config = dict(
    model='multi-label audio tagger',
    dataset='simulated sounds of rotating machines with and without faults',
    train_examples=39062,
    gain_aug_db=6,
    n_mels=80,
    hop_length=160,
    input='log_mel',
    spec_augment=False,
    win_length=400,
    arch='conformer',
    norm='layernorm',
    activation='gelu',
    mlp_ratio=2,
    head_dim=32,
    fused_qkv=False,
    qk_norm=False,
    layer_scale_init=0.1,
    inner_norm=False,
    subsampling=2,
    layers=10,
    width=128,
    positions='learned',
    kernel_size=15,
    num_labels=26,
    init='kaiming_normal',
    residual_init='zero_last',
    optimizer='adamw',
    lr=0.002,
    beta1=0.8,
    beta2=0.95,
    eps=1e-06,
    steps=5600,
    batch_size=64,
    epochs=9.2,
    lr_schedule='linear',
    final_lr_fraction=0.01,
    warmup_steps=280,
    weight_decay=0.2,
)
Rows from block 3 of a small multi-label audio tagger, named by matrix and row number. Rows with one number belong to one neuron. Each number is 128 + 24 x the weight over its row's rms, rounded and kept within 0 to 255. All counts start at 0. Numbers have three digits each.
Before each neuron's rows are labels from the 100 clips, of 14976, where the neuron reaches its highest value: "strongest on" is what is common among them. Only what is clearly more common there than usual is listed. The data: simulated sounds of rotating machines with and without faults. In brackets: how many of the 100, against the usual share in percent.
# fc1: second MLP up (model.blocks.3.mlp.fc1.weight, 256x128), inputs 0-63
# fc2: second MLP down (model.blocks.3.mlp.fc2.weight, 128x256, transposed), outputs 0-63

strongest on: air leak (48 vs 13.7); pump (44 vs 12.8); grinding (41 vs 14.2)
fc1.214:127132117141107140126121125154112167126102082178120139148108092139113120114147101150098123127094104126133132116115115127115140128120103121164128112120105120105108045148134162136124131161098098
fc2.214:116109172126152135110101135136123174141112118156118148134111134114140142096086137127195106097154099120097147128088105117118123147119152145101144121118135108111133132116121108159150152151131136

strongest on: state: faulty (99 vs 54.7); rattle (83 vs 13.6); piston engine (30 vs 12.6)
fc1.25:118112110189136104160132127090115133117110118116106109122102128143123137144154142127115057134122139160138130135138109119137123123119151154090127111099138095149132099097118125124111157119151077
fc2.25:095138161113107135098154132173113132173112150139117178147185140065154134117091184139115125117170107137109086116125125144113081109115149141118090113124129145140130114125151098105130126127117132

strongest on: state: faulty (96 vs 54.7); bearing knock (95 vs 13.9)
fc1.184:112121135129109155163139126100227098143157136137118183066105140125134173116132134082141138128124132168137136122135142149111130123106139131130136126166111142177132153124138137120126131121078149
fc2.184:153124129116144113139122140138128182126123159154146116148060117180114133132116092100163092111108161148088108107110143083138141149127108137134132159110118115133144139116119152160156131158102156

strongest on: muffled (low-pass) (72 vs 12.1); compressor (46 vs 12.3)
fc1.160:164146132098066151115146107120139086136103137126138153146119150145125170095108125145089145125159128114119121123119137093105135121171102152124108117139129100116121096151147144194111164108113129
fc2.160:105118090147161130142106125107118097104094173140162115120131150080126121159156173149109117099157132142090134115156138138126131146098114164111113130090118142130116117132146133145129164147123114

strongest on: piston engine (60 vs 12.6)
fc1.149:118132115139153132135148127147135107162165105104101115104117109104114130125112112135101110128113094161089116132119163072106158110158121108155109151081134039131176165071148151139167128127106125
fc2.149:129098113113141107121114131187112144135142168145085113130127129123136134105183138138156133138128180114124106102126143107118139117177077124109145147092107108129096138103172120103143119121115129

strongest on: gearbox (86 vs 12.4)
fc1.50:091118105128115153164131113111132078172115120110108160051126133158150111106135072139138138104081144136127145134107156135121108110131114132130111146109133142111092110128129156152114133122149144
fc2.50:120160121142129121131118121102157117117159168116123128125134132123131131140181135157179149144141183140146135102097163156141101148160103094086112143154161144166135111152116115103142127120144135

strongest on: thin (high-pass) (32 vs 12.1)
fc1.212:149101116126129154081206109159153136096126139106134118129126171158117135103119114149115150136116111139142121122139143111098123137147117134136145132143069130151124128109100103123091113162157121
fc2.212:116128075114124167166107135130103081125169146126155146125098140075138135205134155120100147123161120130100115131126109165123121117126128122097124130129157146122133133147103146122138131113124105

strongest on: air leak (79 vs 13.7); bearing knock (55 vs 13.9)
fc1.71:120143134144121088149132104156133162162110082098145144142106184130124133102120163103106165133152109101146118133140102156105153123114157108138163109173133146092143110140139160136131128084095116
fc2.71:133130162144065105137115089151150085135079142119122129121154130167079167103133119154131095169116129101139140140085142140124110156125130143134132083136111158176151125154098129138129143126098169

strongest on: thin (high-pass) (68 vs 12.1); compressor (35 vs 12.3)
fc1.162:155103127125162120167173126094107168160099106154104139099132106132097143123106107138096169121132110111159139092113098156161166099112139142152108143134133131126143077108071148170187118139147133
fc2.162:154105107074128102095140120121091126111181099138119152132171126133129082152105163148152130110070078094104168143126157149119163104110127112130142163097131118117156107106173120155101144138121136

strongest on: text has "room" (66 vs 35); text has "reverberant" (66 vs 35); electric motor (45 vs 12.3)
fc1.198:149154106142167123143136140110143116186172151143097131084091129134119124156123111145092126113120139126110130103149099131146131116128151094120116073109117070086214106118146130118158144143126115
fc2.198:135122126114127122095114118172153143107111122142125119124133129119147110121160120145138151099158104130112085130107093086111128146177122142111163131144155149111090147095163115122132110112132127

strongest on: pump (77 vs 12.8); air leak (38 vs 13.7)
fc1.74:168139137200156138104139156132163113091108116137125109122111169145102134089124111166087136147139133096095121146115160100099113102109131131121141100085130123152154116108116127154114163129144099
fc2.74:125163103098099110167125135113180194077151156114117151114084119083152134187120143116120127124160164112127096136125125153121099144133135128111130137141185143125125161176116075128123111136125127

strongest on: pump (52 vs 12.8); piston engine (39 vs 12.6)
fc1.22:142122105148106115146094104131101130156113134091103139084119142133111129112143149126089101134077119147140112120130124091137147120110118118102122162102122114123155101138124141115170132077139194
fc2.22:122123117165140095131106132150105075118116139135119115119086124100110108140128142147108137176157154109113101122154168112131080117115093099121093128098106149129105113120125134088145138126121144

strongest on: thin (high-pass) (93 vs 12.1); gearbox (44 vs 12.4)
fc1.52:117127120135083138155178160163128130121071072119114119145099114124106128100158081136098094167177125085116104149126108138078108114136192106131134117145140141153130145138129149093136097164126144
fc2.52:100127167136147127140118140176174139130100158137108146121158127103156167091140111118117082119058165147116117115131140094126144116162140192152147121118063103135130141146127128092114126159123123

strongest on: pump (69 vs 12.8)
fc1.170:137147136148170112078138151144161144122104125097144132096099173159074161136121079126062150130145155132142117135159144108089114106166100120108125128101136134155147080073148099126092165140155128
fc2.170:160122119080130126186131147085113144090150149148110111131125122076136100159136167161144110122145142140134100126136113151128140115088107105122138169150150135112101168164124137119134101117110117

strongest on: muffled (low-pass) (84 vs 12.1); air leak (50 vs 13.7); machine: pump (39 vs 12.8)
fc1.242:093097099158077144137144126149114111123120105108149145140115126128118125099118135154144159121164087131151132088095128137096133173107110088099099137142113143156143123145067137122113088147142115
fc2.242:113113126092156150156114116127156157105092176134119157112104105149143150166122071129182075150110121135142092140176104138120131108104129143124153131143136092162073126120118149115115131163130097

strongest on: fan (65 vs 12.8); muffled (low-pass) (45 vs 12.1)
fc1.129:132116120167121147099119135180136129148149118153088122141145132123144142083134148113131085142100108159104114131129094101093135120132103133107117145117138090144145127133141133168175171124111108
fc2.129:160124140116129104123102154149151136172106209134141146135153130121144114108149085123103103132096172127116111133118120118135095120162135163139152103134102139107080142141186111101148133104139119

strongest on: pump (55 vs 12.8); rattle (48 vs 13.6); thin (high-pass) (34 vs 12.1)
fc1.157:121106132136113130098116127170151163115103117133118129107103142155102140133112157063085118130111140143121161165163163085104149139130128126103067166170114136110117122114164142096125119107083141
fc2.157:132132113074136172141115150117155110110175167128086110136151163109124145146126165131132151127103094119092111114127153120125134125138131146105153149111149124099143171097133145114124119112110117

strongest on: state: faulty (86 vs 54.7); rattle (48 vs 13.6); muffled (low-pass) (39 vs 12.1); squeal (37 vs 13.9)
fc1.112:126081112171105158184149139124164131135100098088151133137119150162159139108125092155144085151130135168122112118137118077111124145140148121109106073178090141083134151123106091144125153131114100
fc2.112:135075127083112147163118131124137137118159124141089146129122132107143120139096136090107133166138137124141137151136171160118168074112139132175149119124153096131106166113176113120160104125119139

strongest on: gearbox (65 vs 12.4); electric motor (34 vs 12.3)
fc1.108:081114124095064141160120123109155118157131115111137151136094157118124118153141137106106122166165138139137140125122116124157141091128141114148074158165146113144128126114131156118181101119140149
fc2.108:148096161117164125095114129161173139112101168109106101128135129181153153106121105120147130121070126099133081127137133142126116122153132131135169078118120171139152136139134120117141107138126136

strongest on: state: faulty (84 vs 54.7); air leak (48 vs 13.7); compressor (32 vs 12.3)
fc1.156:135127131157119125109105158104105121158120107124118171140145133154106154087153132152123130097105110135109116113096127154095166136129133121111116180139170156105175107166169163121119114135131080
fc2.156:154169135089115132181123083098143173121164134165125158144163136128117110144106145115165107083090089120108169134146098162126152141093128115140124118106127125125127122167126141161120149157124138

strongest on: pump (70 vs 12.8)
fc1.99:165094143097136156066077135154118147135119147155136129149132114175109146118122153132123147132117127128117134075124103086116167111131087138149134109117094126146077129076132143142145124173136153
fc2.99:166114146145118114114108145112111076099096153105116123121142133126139129112126135163130107168140120142108091124103134122115044139131158187115126084131136151109131149120122106148129124102137138

strongest on: state: faulty (87 vs 54.7); rattle (52 vs 13.6); grinding (39 vs 14.2); conveyor (36 vs 12.4)
fc1.101:114156131155137158111131148097152116163130145145106141124119118115103133112136084177135139112074133125117120112105104151152173125146129139133140100120085103109175144127095078137150160124154132
fc2.101:178136156075119061097088124120096118114126119143126107121098138121130094150124194133124126102115109113118151109168129138122117120177120097159118146110108137089112140147158127108121123127101157

strongest on: speed: fast (67 vs 33.5); electric motor (53 vs 12.3); squeal (44 vs 13.9)
fc1.255:132122148107102139129165149143142122124119105157133134148153109149130186153113142115194137120120123170164141113129103116136172128122133120115086094106141081184181079104093083126093096118140139
fc2.255:161111122087159138118133129110115140127131109121097123128072124138128097148101103146156154116077071126131089120151124119148149108116118124166147162146134098090111140123147165142142103111115132

strongest on: muffled (low-pass) (96 vs 12.1); conveyor (30 vs 12.4)
fc1.87:138144138124058112136140148083120108133090115123216160122126158163093169123114122127109127113158139135119120091147126138102102147166142103129077116116122105121158091144110109178130137124117136
fc2.87:136122093106150125157132162084124126105090164147167118121105139111139123138152135147122109112141141145098072099143147142119141168123115164087111133111097128116133139138153142128129160141118121

strongest on: speed: fast (92 vs 33.5); turbine (68 vs 12.4); speeding up (61 vs 34)
fc1.23:115114135118121102133171133108197151111095118077143095106100104144107133130138110130122135125173117146155126130127153117136124125150135164173154094140155117069139110100133127143151134145098138
fc2.23:109113085109126136144168162112111139148170114144085145124155124118145126117133084151136112070074147142117114121119118144142172114132150103105146138117132086115137137099165133141154105118128111

strongest on: piston engine (96 vs 12.6)
fc1.204:165143139138065155113164102131096120143129128095106103153156132148117141116116148110118126111126119115123157129092167137148122031149113112142164127056148131138162119129122163142153116111140182
fc2.204:148120146121112135118108122149120065115132077103115150103170146118148120108113126117111087152090124104138132160185158156127137080133118111195153131150149113141131163152163131105144135127117123

strongest on: thin (high-pass) (53 vs 12.1); grinding (38 vs 14.2); turbine (30 vs 12.4)
fc1.79:132104097128163126175164130091119152090096123133120135122128160120106126154131084132106082085113136120136130100140156126118109090122155156132144076144125097134114142132140137182124164154105158
fc2.79:078135113124127139137164120130137081160128103134114150117164111086175108111125144111123118134171139136155117136134105158128116083093163098140128118147130136147127129106125175132122160109142120

strongest on: fan (31 vs 12.8)
fc1.85:146104136153125140102117110156093104124111140094171158102118127192102141112076140113120174147122118081111128159142105129114152136111137171148121125157101127073152123115113121149136157158126100
fc2.85:138147154089102119140114085173088154136125134129119126140164120165147107104132145133123141158136130136138157125142094165126161111163135150143147133127134150131125097187131188142129134105138126

strongest on: speed: fast (85 vs 33.5); turbine (70 vs 12.4)
fc1.136:084074127126128148100121142149123150131104148136171161127143113156090128059155121147152180138143140133115173142129098133096123105149160112133136135135123135108132100112166168111088157103067078
fc2.136:106117126118107117149112147122105158079139098161084124142117161114138177170156142151142101112134066129125144122105174114134102148110116123079081146127155157150135118161107139129143112171126137

strongest on: state: faulty (95 vs 54.7); air leak (82 vs 13.7); conveyor (68 vs 12.4)
fc1.5:137131164135088133153142115095161086097100106114138151079118118147092144121109073163140140148161127102145111149108116135125131130130140126150176113162149124144185123092077128129134153077156142
fc2.5:053134129157124158137173117075167154150153164122114180129145128116114144108143141128120131072140121133110095110088107161131137138129139152114111111115107110132151111123112139169144144165147133

strongest on: speed: fast (62 vs 33.5); turbine (57 vs 12.4); gearbox (36 vs 12.4)
fc1.63:101148106093100158114164142112168151148111108112150118120123121119103162128131166117143174123137081131152123102126141117107131091141143150137131174173131122146133134117141163134148110151084128
fc2.63:142101141113131061131110118155116134124173164146148154123123111133155127134146084133153097129089164153149185143119117121135176130183116124097125152143178104134094121132112096116116116132144132

strongest on: gearbox (78 vs 12.4); air leak (53 vs 13.7); text has "clipped" (26 vs 7.9)
fc1.92:153067135191123129165112125143151078145120081155158130129121111137111139125098099158106159099135115142139143121109115127127111172076124081085073111156132138161101072129108098114105131118125097
fc2.92:093117106093128155159114136138151115096093164105102172116092136121134129123140092121148122135128109078079082139174157164117127118150127157135159116142144162166090158123161133118131098153140120

strongest on: air leak (86 vs 13.7); thin (high-pass) (52 vs 12.1); machine: conveyor (50 vs 12.4)
fc1.19:130124150121093102131146119121139084092138115144169134123137107128132130126104109133156127110141071129150124139100142164121110151119164138124083073177114104096112112140115124133117144074126131
fc2.19:093106100104127161158163095114147178108136166154118122137124110140146107132153141135146120068110141129095092110125127102124141170094134150128126137091111092127152118126139181202147128170112138

strongest on: muffled (low-pass) (53 vs 12.1); conveyor (47 vs 12.4); bearing knock (45 vs 13.9)
fc1.221:126137140158146130123130118126140151146095147144130157055127124119074132103084095098115127099128120118090149131132110130135170162125094167118090108114062113148143100132065149131152158148118166
fc2.221:171081162093111112094094171105103137106114141136167132137086130145122110126132112119100140131060069120092114116177153145118138102128141153131169164141157154122089136175183156126133125142127117

strongest on: piston engine (57 vs 12.6); squeal (50 vs 13.9)
fc1.7:135161129131111124145102111106120133156085109138181114117134117140125184182174109129112133143140128156094153113091122113118099134159106121114119150086152140117124096095126142104155122099079199
fc2.7:122137097142135127144148151142085121167076137147093149135153142153096142128125151118148105129129155156134095099153153128124096156111129145131114120094093152094094121089148111126114151130121151